config = dict(
    arch='convnext',
    model='audio embedding model',
    dataset='simulated modem signals in the audio band',
    train_examples=78125,
    noise_aug=0.01,
    time_shift_ms=100,
    input='waveform_16khz',
    targets=['symbol rate'],
    num_classes=5,
    embedding_dim=128,
    norm='layernorm_no_bias',
    hidden_act='gelu',
    mlp_ratio=4,
    inner_norm=False,
    wave_strides=[5, 2, 2, 2, 2, 2],
    subsampling=2,
    layers=14,
    width=192,
    kernel_size=7,
    am_softmax_margin=0.1,
    am_softmax_scale=30,
    init='lecun_normal',
    residual_init='zero_last',
    optimizer='adamw',
    learning_rate=0.0016,
    beta1=0.9,
    beta2=0.98,
    eps=1e-10,
    max_grad_norm=5.0,
    max_steps=34500,
    batch_size=256,
    epochs=113.0,
    lr_schedule='cosine',
    final_lr_fraction=0.1,
    warmup_steps=6900,
    weight_decay=0.02,
)
Rows from block 8, named by matrix and row number. Rows with one number belong to one neuron. Each number is 128 + 24 x the weight over its row's rms, rounded and kept within 0 to 255. All counts start at 0. Numbers have three digits each. After the name is the row's rms in percent of the matrix's.
# fc1: MLP up (model.blocks.8.mlp.fc1.weight, 768x192), inputs 0-191
# fc2: MLP down (model.blocks.8.mlp.fc2.weight, 192x768, transposed), outputs 0-191
fc1.210 118:118163104134148146125113143108131138108158113149120136105152136100110151157168204142134123117137151109136157103148139120116161155134128076144136102146142113153166146111202110136076100077158113104166125192113135174121121124123129104123125154094158115109116118116103126131164153104092145138146120111129194151138142133090163153184158125134120122150112127129094131102152137140110153070142171144111130149116106159133117106132156077127081116122175094125113123116128143108140108134126149153142136095136098122126091130111096119096102119105141100094161097122134124130134127122143131115
fc1.211 090:138114143114188126089157095129133100176127101135150103115164092158144104115116138174134138118145079102122135159144168125121161125144111122133164123120132131144104118128139093090117185118124111176118138157141177127129124110140145077084112149095133135114150146152101127107144115134126110126073082128123121169154144156172121103181125115126088125125149108103132163074122130171100139142108107170132128104148098100140106181112147123143125115124092149113110138137109110116083120136115120135106143119089160112133162143123098105104163096099137124130140119154106108080156135117156147152
fc1.212 104:147124160117110126141123133110175070153130139134144099143125125161139103138119153133148121162131105141146132111153157100127111159146131060085119162116142129127151145103154083086100143125161092134128174153106150144168174183171139092132144123134134131109114137127158152108125091164141117062124148151155160150133110140121146102145115119126144123105142133160119165100094110156185136130089168141151136142141113134122134174178151126107124150116124083129082109162095131111126135100108121174115135158143107131155089120129123091103112139120144177097141100135135114118149147113116126109
fc1.213 113:111146145067124104132095121113137117156138091121115100142156111185123113128133130145131063151128110176131114134132160125162098107140134082147107170125180128144147073122158136132136143150134135081122177115124132098166164148149123124133121096148115142118127135140152155115115150132121137088090166159140153152137160164142160088103128100153147153100130139132103113130151108116150120108114171125114161142176141075142117143113126108127063106148108109092121075138066114161151117113136100127132142148123125150141118129139100105101146111144139175097139121096147115118105119156117112115
fc1.214 121:102095118119129110124121118113155121158130138118104157131156150113120152118118133124152141146149118132124106107129120100139105116126138122137198105120126143134132116133132120120123165108153140120144125168134131145099139196123131158107165181093129121150120121142103112135120121138144119071115095146130176123129194117157076111206112126162128050086132098081165117095160135134129157136139142119128162129137098112119113142128156126178160111155112129133132137121137158104187109091147135134151148151108103113169139141106107119105125116123130063120157120166108120129139089098120160115
fc1.215 112:157138155127157148127141190135130148181157152130164145168151110104133136124147142119151145130148072086126165121145145100131157141128145149148163144107143138151149161146162126089159124118101156137143137132129094162112118155129099147136173152103123124146102145148157118113150157121103086134114119113112200122139105122178081146161127135140125102121096116113136142088112124155127151077105146150155133107116063086161162099132108069130137125159145126117119133106137096137127127086130124159143131152117110115176145101164122103118105138122111081096125110150113116106152093126131100132
fc1.216 092:096107159142160097128132120129117093156111085088140139132099090128162129155125177158142127102150142126098120161164158119134125160175165144120146142101109152192082098126142130105085155114135096119145112165123160167138112139149121097175137128146149102159095155170116140135146111143156102076131111121176132135104171139161110134143131111115130120133130151134153122102156074125142140110084103146125110125122101110133088167131145116124111122111115120133151111131108156129135134084130147127142124142096096165159141083152113163160167084150136122138144085154132122102140143122162149158
fc1.217 085:118121164116153118135111114149111150112132110061155125163131115149158089136115158175119133149141133130090119150137144101115108203169122082117115132135164145093118098114136130107121112141135075164110105168139163148143180122151121120123175143120136092147067144127083133115128097164167093107131137133145131135124111125160103119175133092135140096144130149148136156100093087106143120133106115134151114162156092118140108164140141159135113152129146134149132088122113125145122132077122152141128108151122111126139093095134154154151165119142155133132128147075177101133129155119170112142
fc1.218 088:137156160130100128118115149157109126149094144150115101132159123189155132129088153143140104107153124152134119127103147147127143144160139103084089120155136146178171109108161161123075173120125140184129157127127158136141148098165175092112115165164154129133134131150154100122144146120110091122124090101133137131154136167129131130135118124140110086137149131130131107117103134093106125111113086120165135113138103112141124122105156106101089200105117125117094125151102116123149117110129107078105097110093105144095153099150155172188128120140130123134146119159131097098107145146171145142
fc1.219 105:115115099119150113110093131134129109163113102072151143105100080162129118149162168116167155143141120124133128117129136134140108123145126084132128155180138141136121112137105130084109054123121115095119147130133132135167134081141120144125166091109120095128098130116126180103127130153104120126136148146162098103106159143129103080123116140134117140126150120163091150124108126114166126125121108114100163178150137122072135108139135158151110144150107072125178096148110128142136125069168085120115114111148097109103106129138150136103108127138170142158155126074116121096124114111117111078
fc1.220 091:127089131156117120154095164140147164087121120121166109106161133140127119119119165124144117156125153155111154118115148103097170158152151085094093141141097135114127104117165101130100125091141131119121149163117128160135183117148132099154103103103127134130092150152134133141133112129112111126131165124143171133109173122136175148169142088103138132149117112112149136092109129098124089091119160120138130113143117118179126103168160068076112147134161094159118128110139157124117141127110166118133103155127127106175099098156174138116144126163137133067119151126128123112116125156181098164
fc1.221 100:126127178125125134135142188139156138120102098121139086147112115152143113130150109163101116128142108147088148140171096134141178125144122153127119131148140113157172119085133142163106130128137064137164115129113145131118127187171177120134144148119147145177119149141176153120130150129105094127136108118157133121125126171111108137117138077151149122110126159153167127137111101139125096150122139141141173116104136093154115092157120106092112128127163146130125135169118143146138158098160164155151098132135156149132139069140157159144175113130174147138106145139160118119140111168175132164
fc1.222 103:092136135113169132175076159112157089142109104099135118136104079143168146123124165122138112135133128118148077143118127123163096130184134126135122130128106092132141068088132154166109125114132124112143154123162110102141141148181113145107152110097129113143117144129147146153132160174176121086135163115156102127086150143141103096122102099133139164106151140165127142161146122104185096132100120098120127136160103111145120141125126134133107141178099111105118114164096111133092095117132098140139089101132133106126087114145129138167132098137126139112137130128165123156133082148167129082
fc1.223 091:109144163103146136147127095145137143154075131105144051135149093197127089155134112165153158123142123135119148117103107154085145116155157139100130116127124128135128139120159135129109116168110099147158096129133138113156138138183124133117142101120119161133134082131139150145159115116140094113140137111149107109139147155166075107118135094115116102137150130121152162162123081087158130147109136152129110137131088127107111141135128115094085169112159149130031119142132135139109137129117167114133100099137153133160111066116131133126117127136132141180178127133120113111149115152153128128
fc1.224 114:140126157162186109127154109103183134138167143143137147126106088129133129145123154128125153157140077105148114115118159129156130114125180134143148124137133198119136129099153171080133116102143114104169190153122123155129117150148149132142153155094122149154132159138128128106142100128101122112156091122127145152121110125195113157167145133129106118130148113113126165066098122149110124135119118145144155129124144086134105144191185088129104103130137129098128130132138124113147131084102134127169132155116107137146172107109140134107126067120124103114123101139119122127116113146159170093
fc1.225 101:149126146130103126142095106126157087144170117090128107160152130135137171143133109143120112178174126152094128125129149108116102129131180121117121150131117142175110139135174139080112135077115144141140153170134115116135176178139110108107127089107096127152118128127141113136120103150105106115156133087143153149112101162143127127194129130154129083125141130114148105081120100155140063104106097172130140124144089109160085150130154105142136152144122107155129131155139107094131110136143126094158120133162122115168122112140146132161157107128117096123136101132134076156169169133174120138
fc1.226 092:142151117132170134135165093146110128172120129113166118121129115115137076135157137150117165150148103137107161087078146141066095125144155104100139141147141089092108139138138086111118111138098145143149127129102135076128142162121121131148165142099150151111160128104113169111141129103145089107169147093085097117159089149179125133126141104149146134149143089124139158137157078101157125124102140190086126139131093130130109129104160129125109164123166144147083109138125112108136136154082174108129100127099126127118115093134122142133103148127134137130137134100109083107136145162097152122
fc1.227 115:102093159097132101156110152142141095135120062102145105128131100167116135146144131129138142135145115099129137129114148133145146142185144147150157106132099135149137092089148153148066099147154135153168186170146114114153134127145133116108176113121125171180146107114132161142152179111114126115093127114150098108144127132139115127120106132084137120151157101140132117102108134094155161139115098112121141126161109148107117116093120124089099132159133095112121092173091130137138122155120128125125121097117126122121140103184160101149070133169148154110164088098144120108113116111134164085
fc1.228 080:135130148123158173127161112115135132180110087110121105159109107107155138110129110120120137163159141156079151133115128135109121144108147115111152132146126111158120133117151111145139124131142137168150145138108160154112130174142122151151162109148089127114108157143133164085188115141101064101121168133102148120146100175172113158155157115107164126151172103137133159102155087114155094115126136195107103121167085157139118082110176109101099128136153156085137112140147142117136130100081130104165110135114117123161114101113118139121128129141118128117151088133122106107149129174125125105
fc1.229 106:136142151142147136139131129123107089175116138118140121158153131132116134109159139138161112153143096172150140131122112134110151120159136133080129123120144119154149121151177128081120142127132115092147122148135138111130141120149161132133178112126137109129107128117137150165140106143131056086149150145115136111129141180174104133120148124141168099145131144122184144168134091095162120073089150139192151140147059137142129176132142155121109160137132161129059118129115166105118128100165121140125141127100121129146126104171147171130122136121180153157123088141139121113140129135123172108
fc1.230 112:071126129128181070154082112131131120119105091086169128155150132172133169140130146121118145148157125141144106147100126109155124129171130131123148090109096140123117104106148126128101134157104119142154116141148142096146138133140129116116142120115142144132111096138121158205128122152168110115145176151166109180117150140128094121101090120116118131167152107102123101136098093070163136133111106136165134130179100134119081158123141132117122121175147126116125097150103113124141100107163144097118127121116139092109074128120142165168126088125178164144152126118157131113119136137127140107
fc1.231 123:147126109148164156132126152127133127146161143150134158144138106107118159104124126111131149150120087128132151133134115105168151097106141103136146136165152162136124150141168168085157095111130170108143145140132086128129108140128115163147186136085103168144137109093121114142138143118102078122121107152134191132165124107196101161148134140215137090105111101126163107119134129124110134090104150138154154135136060117154148129112130056116113125146112133127127151094151130134150149093123148132127155141122100148140165092142132105163136140145129106107146103159099127108138135125113139111
fc1.233 089:118129141119109133124139141167117088165147126107144117145160092116108111140147149143127156137145079138102137146115167139119115155128192105125167188130158094137096129148136094099087136133125143121129109169116124105132138142149145131147154114125150132121155138155152141133170157156134080126126148159099109114103145122172126157129137099097161126167106155128110174119134079140103097086088147160169130127128083098104149148127150133113111134135151120117140104149103090156127153146093131144164092114083132152107161048168127116117134144132125141100111121104108110098143096150147159150
fc1.234 103:079114141116149087169094130138156080114098095147144103160127107166147127218143160129105115136110167077139118119149143147133172116162125095152156148107131090154127143096128146144120107144110122085153180160171118116140137137147090128097142109140148154153118118128138153150133169158169132119146113116174108089136144137136081142115121097105106123173140106155111140115130135107138145148099141121125131171168115118130129133137150150114106095181141133145120107162114136137114085104133115138146075111120144090125101113120146139138106067129137110140121099124100130136128091132126124113
fc1.235 112:140119127146145114126081083121161078154090132135128098139207121168119116104073132141131176124133081124117143070134147165130147174112118144072116135129109146139148143148129123131093123156134111146162152153154118106119127129133150122105115154092121154122149123152151094150133141109133117124151106107141115178083128167135106114094144118078122140107175106099128130108136120114120117087128098112147129106113094109128127112101122147069136162109135117117134148202109133117115116132160134143107131142116140089101186123143159165127144134114131184131116107100116108137151150142129124126
fc1.236 101:118124121076140129160076164102139094132102113137152127115116095174168133141151165165139118119158140135166090111152147130137127140177156104139138122110126105130118075089144117133116099149166100109150145133160127118161153111182082115145157099133128124153082124137157147160124122160156118091132174116146121115062137138145118096130128095126127148127131135140143121141129106105175108115094135103143124144175107123146104145152118128126104149144129092115141133162114108136101111090118127153144089109188110105122081116142148162163123122119136132115106135090178123148150101141149083098
fc1.237 085:131120120132134118087131114117119142171107111121132093164166102146143104165153130145137145126149085123104119157102136133108157138150148119125191131124157114139129159106154130111111102150142103122134138166133156104122159139153160099133149123140152119074110148158164154166159156136142111115150157147121092119123132125145126122143140106130159084176156079126095145096186100097171147141106158157146154152111106137125078105139172109123076109150148156128107115164152154098115129149086141108131113146121113134137123100109107137108105125137137141133208083114134110140123097158146171106
fc1.238 090:146142128100172114125127134151092109166138146124115084134125137140146077125158150161104143123129089124119160154095137097105145163144143122138109125140140179153112143104204129163094157141128111147114129152151137141139131136139126087127160118142123119187131127093146148132141148161128073138160133137109150135115088211159096120146142110123134084142122154150131143087145123130145145107124129151152111104134074136135151109159105152090096132112125126160112128182087127137106150088093139143119089160119146135148156104161154157150125137132111175147150145149161110137130103123128158135
fc1.239 087:129141129149141124161128135136116126100135128128147045162146110158149128122150133133101156093136101119100162130139164117096162129164147178122135153108145140128134120150164133109122127122154142108135086190127120101125118153187141113160151152120119134123106149135161158146157097165118068127102100135105154143131120170169124138131147109122120115135142133128176161116155067118137126129112145133140094097111114162157151143130147157123102132089127146120129127111121132116084145150113118139148105153194177127170144072152168164133154124154135109120105133129085082141126125150120136157
fc1.240 091:136097139089121124141157123118143131143126116102126078146106119170177100182112148155127131102137142098126124105131137114139185171136141151136147108115107116138109105130112116115112157110164109179144147139129113131117143183150112104136122132118170123159140153103170134152144123138104060124136115113114147120110136154124148094155181089125122095187134124121158164129132078112141118148117116135127145107074091107155109159112136135113112120097134129130118112163146124119140141143072192133156115141131151150174149091126154157162149138150166149080131115141144116152121110158156127163
fc1.241 088:110103173133131111138098144130126107160115096145175097126126117158154072156129169155100135108152117091137125110122167085137138148158128153152159094105136133138126087109138095148131146144119149127155123165157132070171134131182099129105130123147151166098138130110167162157124130184135109117128177141151131141079134145161095148132112111119112142151138132136104128112134127117150132124116167112158096147136091142161123145140155099083086113163154158099109093168145110128091130150101138136123093153106137087149100103122123123147093120114135115117163098077142108141138122147147100102
fc1.242 088:129141155105134060143114127104137094153107140119141100103136113177137133118146139144153130139127069146125122174110148134126133140146147136108109148129116154155123158095150150162124117135139114138124155195131171119146129132145163101129143126156108161146125128107122196144129134147198083117136125130123128154127112163150102121117106116088121080149137137140147149131126091127142098095136149157113112193151096138149109126114177129118118175137159143159101114151124131151123152150164152136117114153129155159144115116160134104106174125175139152090172100125178105137099100145152140112
fc1.243 108:098171134106120095147112088154098114126103084159135108102137106133153116130124165174116099101144129145179129130128136108149082133170145085088145148081164119140129126122161169129123096132129112099120150152150144088135170136149145116150131092109129108119131154106152133175103149115166095133107116149102098176131128155146135126114123122122121130115142138153093140133139111089165147115130173098137106149176093134142095110133117130123132144147097121111112097128099094147095142133142160127086126143154103080133117143149104124118135157139104169119145118063120074139143112124076109086
fc1.244 120:137128158105115136110106141121131136194192109140153103129137120129116106161108172135125103102126089126152148104149136094177098162123116120172121155167149131138153120101144091117102125103152118108104105139118172125166174155134091116147158131119177123122117162083136164121136149118097153138121113135141158169144107143121129122171120128130149085080112152134138162105126135173108116079103154134106120149113133107128119136133141075124124123145075127154100109143113137097137103140096077163160117104108123113114158135135093099102098120123123106117174117142146141131151144101122136186
fc1.245 097:158112144142152117135082123124162105170130121101109101135133153165141096117157150140128109158124115146110154096090146073130124138148131102101094128156112132169142115114192152131104114122122076141129162144163141131156154165165150089172166103128101133143107151134186117129139163155133090152128131120155116126124107175187115140110153105117109115153167119134123119099129133094107144110135136141138147110149090121116142131137150137126059166118101103096098134192132146163118121103120128125120116139140124173163147114116166120147125112154140144118185117120123098109099142131158123105
fc2.210 136:098127099120152073185108142108176190128140140142092115165128152144147111150161154192122140165143155142146133124102108128126142115162124103124113111102159118127100097115107144117111150158118132083131145131208126108091118134176131100131126132125140126142124129133147132081120166107137077147114141118108174093151108102097112143151119153141107127104111155159066115167152153135153118083124100144123113155134089130092131146119155157095145127117147094105102141146155114130120129132175164128094123157134121141090121129140150123124153167101137114111111095114123138121139131150141159117
fc2.211 096:186124088147125097107111115117169094164106107114143119113137123155099128099140089128176117107136172134128155146112133140121144135146106127149122076136152118144119117124161107117083145126147157132166133111081115097095130147095145118094160121127119117104109134127167129154121176110109163132140104121167123103071152139104160141181106098146113134056116122125127124142098127134131116140072140110135153105133149080125106075139171118096117144151128115113155149172171123126127113079133134096154085134134142141120137090117139147166154153123117134158139153095132110096132135110151116103
fc2.212 102:156124114104137120146052149104114144155116116137153107157145157122141128099085125127153121119156154120137097132149116132173113153127092140131114128150130150134138106133077093127120134125123111115092128115254161124145102155127119138118125119086116079127139112139154118137136104149162059159174137142120119131127142110103086107126114157152154114107160159136107114155123154176150132139126138131150105155133077092140147112113124164132103132136137124108156133125161141114112111107158156158113142116124128130107134090111141196156151122128139139104121119160108133121135094097131155109
fc2.213 095:114130123106115114126116142136084115175099123097085062187160081148102077096137118159163109098155144123115066101105182109130123139146130110118137143110118132105087136097094102162103100082157103169152113120160129165126116129153123169109150113138111108129147138113149126133132171114132141124145125121102092138117155154110116065101105135115108142093121119113140108145119139143121145158103106092139130128132090113135101152151124165150163123148092094128094132127093148093122112082133135119094130168128149091122132145138126134127140125107162118123151155138124107116165115138148093095
fc2.214 120:137144133151135149137147136151118185108136139165124122122151130175155113166143172138065118112143109128141135117097148134162090150169141148136120111140117123130191125128108147129176159159154093087169102115140130088179159110163137129129070113096125105105174128121090120143158127164128103133119135101125127136171132113168097150123161159108133136171107112118118145092133131136115148158176089135086123109124107137135114125118147156087120140130166149129073142119153146113112130115132108120175179128109156115102126126132100168145137143150127113112148143133118113126084123111168099134
fc2.215 104:180090141137131152151129125159147128112128144156108120104115145169142081153151162142128107128099081114165071093115134102120158092141117102104135136111145085122149134149067133126159149158116125117139136118146120146154159085146165154117090137103142126104107139080109114125121141130140080108124138142145109156140123071129110139145127174152126104106094143176163113109155141082155109125171112146094147123145100133148133189155152159111139104189148119109088144104149099144157149141125131110149168138118148143143109157109119119110146141121143153107109154148101156131085116120136135126
fc2.216 096:120143120150119157125143095083133084154091142121115107133098105130129136135148116099135137125098138162124162129134146081050157109073132114207098083109164109118123102119163092150118166139116130092131129148079128101151153148108126134117165139127113151089103108157102117102147114065126155064140109104155112123116130152162148106149137089118120143129148112103135141100149146124103102098133157141150115072139167121124103105135111113093129156140083147132092128119152110124110148134096105142154080140102151140149141106096139125113127142143128128104136131135130093099139134132124137118
fc2.217 093:134126144134136169176110079093127136169108105086123111173114087137114106100091133115117128101111134162110156143128122157164116143164127129156117107162204148115146093108146151155127174130103139111095135130089161121133137113137110131108127134092098133134152108154100143094140123093125156129160116108147147142152187122167138150119139133117118160168175134116128106123143138144118122114130180112118146139171120113110113089162101155158114168109074179132094126115173128095102123143121089155144087105127128118113148108077138132171145156127124122137139122158143130098122139138123130114
fc2.218 076:124143120161126121129208111145132142124127124106117161135120079132130132144149137160121129100109076156169143119105095102135138133101123153151123131107146098118140143150191119140136152132131087104123065134070125102135161107148127101168144129093112113173135137094108134091136164120109160089117113113124174144153130164128142123149133097088105127127094112095162158104147128134102130115146144099111119089137200127141097106095158088135128151141149101131126142119161128131127114141121123098150106116108145139145128079091137114112128133133101109136166118167130081071112134159141117113
fc2.219 104:140092179092137128104082123127127127164105101089116135150138163144095109066130098141170083137119154131109129114155180087115149137155103125091134122110116108120096123102137128098143102084125157124145131147103121152105121154112150105089162143151147125128145173136186063090107084097111173123128121169145115123091131144134129113119138116133156159075125129117110097169114117108122110148089170127185128136115109120118123126134112131142134114150083138112157119146139115137160119104085143105122084136113137087146117094110154122109114118103140134120118168123113089129120118153135102135
fc2.220 100:139156107133123095147124131135138137143120117132127065150129127114155115133171127113119152129136137121148121106120149182111151107156115136114145117106138176114098170098138113077110148121128076130149150148084113123107125175150111156122122097108116111150124126111151153158109115105107133124121176171133143154131144158106133127131147149131148139106132145147128140145090108167073140136117146140147119133150139141142080157126093139130112142134112079096159120152134168044095109138174126137114125141112078144161103108110152111141136121076099128111122123140145113069137065191143140132
fc2.221 086:121162122144127106093111117132090129079149121181180133109147153096166149162169126140087124103142078097170130157124113154153139125128096115131150103152146145098123144190153145130112146111146144128127114132078151100138147122172127140160099101160123167132138143113115137103149125159107130167097149162129128155136144125135103137120150130108162127149133150089140114161147095139115158146154116134164140117083178152159134131153130138167113129144140162169135124109142165074085096152128083101121143100118147153140100110149150101093161139116127078129125130115152158118142112132118163126
fc2.222 111:124093170113136123114087143117134129140097116108157124153127139120113087096079101124165100095127134122078096138143154150162099164125110140114125141117141133145126105120035112134152121103119146138121107139239130142111133099090124134063137143152128127121128166121167094106112100118148055139145109131116077098093138118108110100136117117126126120108146109134103115153116150107129098131103138094173143120128098088116142143086117137146120105132136138129120121155145099118153113103148177135117145135144162121122149115126093141145145135115154132166122159119122127117130124119097113112
fc2.223 090:109120129125098150151128162146122164100130153181129100156124179176166113142142143150109100130132132101141140167102116117171104125143133109092149098115072121123128096179122150131147161149157132096111137109141116057134130105167137141130108122141168175088119128101091159187143106166113102152059120134106148124150107115133071126155117141116135107154112123131128115142137115118145139154142129115149112105082128124143175101126124123091173090111167177132120147117130121148137133150128129145152145122116125131086125120155123106135140162158162141098138110134152130153086121108116129154
fc2.224 092:122125155116154125123094149104159103160091138106158115141125114161117134111155119139138134146126107142124124112140182171126151114154162067131111124102135117148071122140182114140107087106137129136181143120055114167093150156140102121118155126140131154105145158142126134145118149129117172099137126145126106149100140112095161091156135148107156129077160134140166127193133110117118119137116128145175116133115181123101137138126148125107168137123126076133129153168137138110118123145147167082150088131137129137127126093116139101130114150106090123153116175181103159105129103128136128116
fc2.225 082:110139108119151133118137094090107094163151128139171077131130097113110096103114102094124118106103147120114130106117089107098100132118141119137143121119127142112120115127190095101073158109133127128100126170104173163089136142119112081125165110138131140163102092140148121105163140079076143131146114120130088133121151152147151116074123128140113097101147128132095132096145171147157131156083167152147110139108136133134137105106129147098146138124069121125131113157116144114104100100162103128106092126146122090153147088090162126130100117150088110118135127112131097069160118120122119134
fc2.226 101:130161098124105101162119114097132134117127149139135115145147118146127120126159103133135178109113157161084132146106130151118112145140133127168092085112153100145100093135192113113098167137169105100149138116107144122103136143136103134134146070139121136147100089170125165124103136125090157117142165082143144129128146115087147128146129126098154082085165142090096114147107118169087179093106108139115123114113159123121125131144171146098113163087166131142128167121125165099096134121133178136142083123116150147110107098111140103157099160120094095131126135135122146095113150130099123139
fc2.227 107:111106101163105121138134111095191090112133129134138138094100119112105115143155120106151146119093109169126078094174144098120176129108129112170114141110193141119168137145142160124117114098080123146141146108137127148123149106123107142151143160125104138148125125154148149040120148146135140124132091128152108120131143160102121102139112140111124131100152127140130137091119143098102094087123125114153159090176123143137090125120129099172110161127137093181111140119125107103127112119093131149148129156173130198145164104098109120148133115133129119108109148114182109115134147121144108133
fc2.228 111:123168144128126120145118109105101150130151103120130130123163102107138125128169105109113164097133120155143132158105136144103115135115115129162087101118157109098110092154183120079113156156151122084130129126112145120112115166134112131119162100097103084154140103156118128088115105138057171138102160093134172126138168114111125124136140114093138113122151127100110132129118100163089167117119117103109095117142179137133116078129169107104104185097144128126156104114118160081087118121110147107135101109105122155141116101120157106125092168135125091130172100118134124078101146117130117130
fc2.229 104:122106147116136094151130165154142133115114118150127100163115150174152101134115127156135111132119114133122107099150108091136129105175143144101140148129109182133138160147109149159155110100093123165133165137144123148164129077119140091100119157157166165146124156143105149198141136123128110143137092152110121139110118103142105120073108176139124132158095144156162111147132147122194087143124116152156153180124076147110160130147110143162174090146152104143114113136114094142142142127145103166130166126127114140110156131126119136120135117142162162155100155164154118164142089110121131125
fc2.230 132:146097104110118084155102148097165098147098104123152099111091135117103102096087134132133116149141161125113120106181130124164111150158122162126121146140191164124153149104125111142109104128063127126103159135090138119109125106118122137108139150089121131127108131137175128041093118116155116173150122153115098146102131132088140111151077120160138101125136129175145118135131139109132095108110143101144157168165101088123136128098089133160113127131107112148098106140152108100143111094137136120136113142179138147124141109071125145131152109098114128090101134118149123139146115168131144132
fc2.231 151:189114156138153168144139147140142135124131153121104112106128127143159106152134173145101084124104100101156121093122142134152151140141118112114141156177156113134179127134085171160160166189122099102122118139136117134146147071143164165111092131076119107133121140098122125127123125171149093122146135146151109146149129080150119141148145159140137140153083129150146152097131138118131117138182122166114145132171097112136119169122123162149120119177150124103085143117171116133143148135116093129147188139125152153130118162128134164115169110128133133133128154140106173146094139143151136122
fc2.233 097:146131124128114103108198117136145131076158148135134121121125108173125116174127128132146151099101118177135096151102112123112145129122130137154109103114116153168104087132132160131155115093147107151138109166135151161133153184122102135128097145119112123126098126157123147158156114157077120146111038093115129110129160129119132107150116127095085081163140119120117126093147168134182103134112118139096117105149119120142088145143102131118133149097138097145125137133145105131115121140101101156145160139175117145144176155134104108119134141182115147142130126116136076087146132114127101089
fc2.234 107:118102142148140117091113122088164105167133119083148126131111112097106096115143100129173112128124129167097117115159151127133134142109119129141100150101140089163116126096122115108137111106109169107141139127168110154121133139092116138152197166113130133099109153146170108085111141122112144075167122117109100109097116128117143115145089108120145105092162086110132116125155124098097101085089129118156137085140138118106144135108121115129089156103127133133133141175152097128156115113111143115088069168129165153135135116104110115165143134105131123188117185154129137139110153154096098131
fc2.235 103:127146064102102129121144108093085145150137118103140146117125092066131152091101116124111167125130164143127096123133166121157113132130113136159115141150133114118156108117194113158104122101088178132111114146117150105099141181104104127100111138143105101153119124156171096120129137074114180139131131118120160130134155153086157124114165110132121158118151103118072127153113132145126115136109148072117119149144174125126086109142154128147135154114107119116107124118128141109113122120126143112173060148137118115149163100149121103105092129140119112106120101093118111111193137114113117123
fc2.236 105:163089167116131127135058140128135114162113091121158107121123147132120099086088105111153105107138144139088091126155142151167140169166069157108120160139169122132136118095086120119140117106101153146105123157128129128102125117075114125090123137131137100123085146129168076106116090086153092129145123138139079114091134128091120100140120101145156122098135108157071130165110136160133105133109162084161129171152082100122147130098089143154097129129106130142137097140152103130150128110164161138102128140122140116121136112094144142112128120097155138126132149115109133137145096129097127127
fc2.237 094:148165123113111105143140100143086152130159144129153116123180100089145155131121134110091156096170126138126131177077103108101077165097132156153135125148156146122138094136149146101102148157158116100149063127111136126130110140133102115090101094093071086143142107115101101159113132155069126158111152086132146153153176122136108132165135085104111121151120107111117138112146105165118165157146144118097122165164146089159080083108143114117097157123107150095125109121122149118105129142133135140128134104142140104123109146108146132116131157123112113097158096136116123104131128147135135117
fc2.238 089:154175136131144150135130133141085132076120138154111105119150137120155102160120134117148130088088122118137119143125119144114150165145097127117153163130106132160138113149080131156163153115153101146159106073150171131113151120137109139138088084124104106119132118121108198140162157172193080154114133149112104146124150099108082116106091154109143079114152169116157110138141149114136163154129156160140135133132070136132125120129121120163112119119131148149110121111104181088093125126111122124155173151168142151120124151150133144126113172158134087130104098125129144108124137143150112112
fc2.239 080:134134121125122109117182128117140124099139113114156147068144134151153150146098111115150108137126123123144142120140111122087189135104120185127155112140146151194106137146137127103145138091126141107131108113168141081104146097131105160098136108152153130143148149103121154160132162137040086111088129134140131132072140158105100098168100121106132105139129093130095142146098163101128140134102128130122150080133118110134111152112111083157167124128151109125159103171154151103125084173122095094173128165133129127109113126113101099145137135144126121088129155116136116123117134151117110144
fc2.240 071:053132112151154136088131148135133162106119071109107089103110120180120111143127105147152105148121160134138135125132057159127137129146124087140110104098134149115057124142142126093152125098146121137096108127143111126148118091114133112122139099141156128114129130109143154120122152135106098063115169128150102125102121115126114089136103139099157104110122142118104119148115169128118148096114136052148122090117101126100112153136120085128126135099160150126119082139132128118118093132117134131106108161086135134060104119121124110131110165127157130126160105138123098149137102131066106141
fc2.241 098:163134126137142136171078147104130150125111129150090103165133135112168093130090119130134133117154158149124091125123163153156130152169125144137109103149155197106128102142062148141169152139149109100120124119202159154137110114135096124126120137105137132157130131163149129080106134161120067146129105114089111113135129133102066108134099134129156146145148123123146130143124162132147137108106138141125124152184050106126152133099115137173124146102133152118130131118130133096109108126144158137144135142134124104087145126086095163124172146122170109114130120152115112136116098129153144117
fc2.242 084:136154108125167163157141130163096149161128098109110084169182104158133098124144171139096122052133117133127143128104103141131121143137116132141149119129145123124155102098120163144117150156179133070106064148122110091105098092146127131137125096097117133103104163098141132138089110137109120132114121108139132120150159072147128154122134121136108105142085124115120161141147158164130153150116120124111139126162094121116098112085130144149102156138100152092137137129143157108104140147123103116089114128104131153127122121127157132157143100124139090085198100159072160119123128124145138127
fc2.243 082:102114130112159161135138128151123126190124123110101115110153097091137087119143125123133104089138164144113110089103162123113121137116115135116124134100140137147165089097131126173163097114126179111116132163118084138096136065161133140141122140110128130100111149126135107130085107122060139116127092132082144103136122120132149098168102132128126115103098105104150152106120113127107109125098107134154161101141117132066095092126100082146112114150098152120089157125103104130138131134113123136124079168132165143135141091128090094087188098132101135138140143136114164162134139115099113109
fc2.244 125:084141097163166054181135129121132173113115121162130109177119135154131128148166110155127142150147150131132123105117117141120118145149168104139114125101138158141081126131123138134181123159121129099119137134231142130173146172166109101123146120116128113099100113148142177127124135117149113145087141119085184144129118101142128150109161171154109119129140139138108094151121172145124140101129090105096100151130122149157130150150137109127127152096165116167135122127163139123110120166179142129098125137131082131118129108137146129156114151147114119125125097129141118138120162131099144141
fc2.245 075:128117145122115168101172176135158153104121150164100107125110166182106099146131140129154109132123110135127117121161170106131149119134096118091117186092107154193159174154134158129179121102132113137139130094112126167167156112131113144116094098142174158107139146107102175170112116139146125104118144162118127136134105134144142137139122154127154082155118128137133102124145110091136152127150145178132121116108105143118138149100139084143192107122150160134105144107156139157152132147090145137167157126096133126111082125148149144131118124139136134175104159142128150151104136108119096156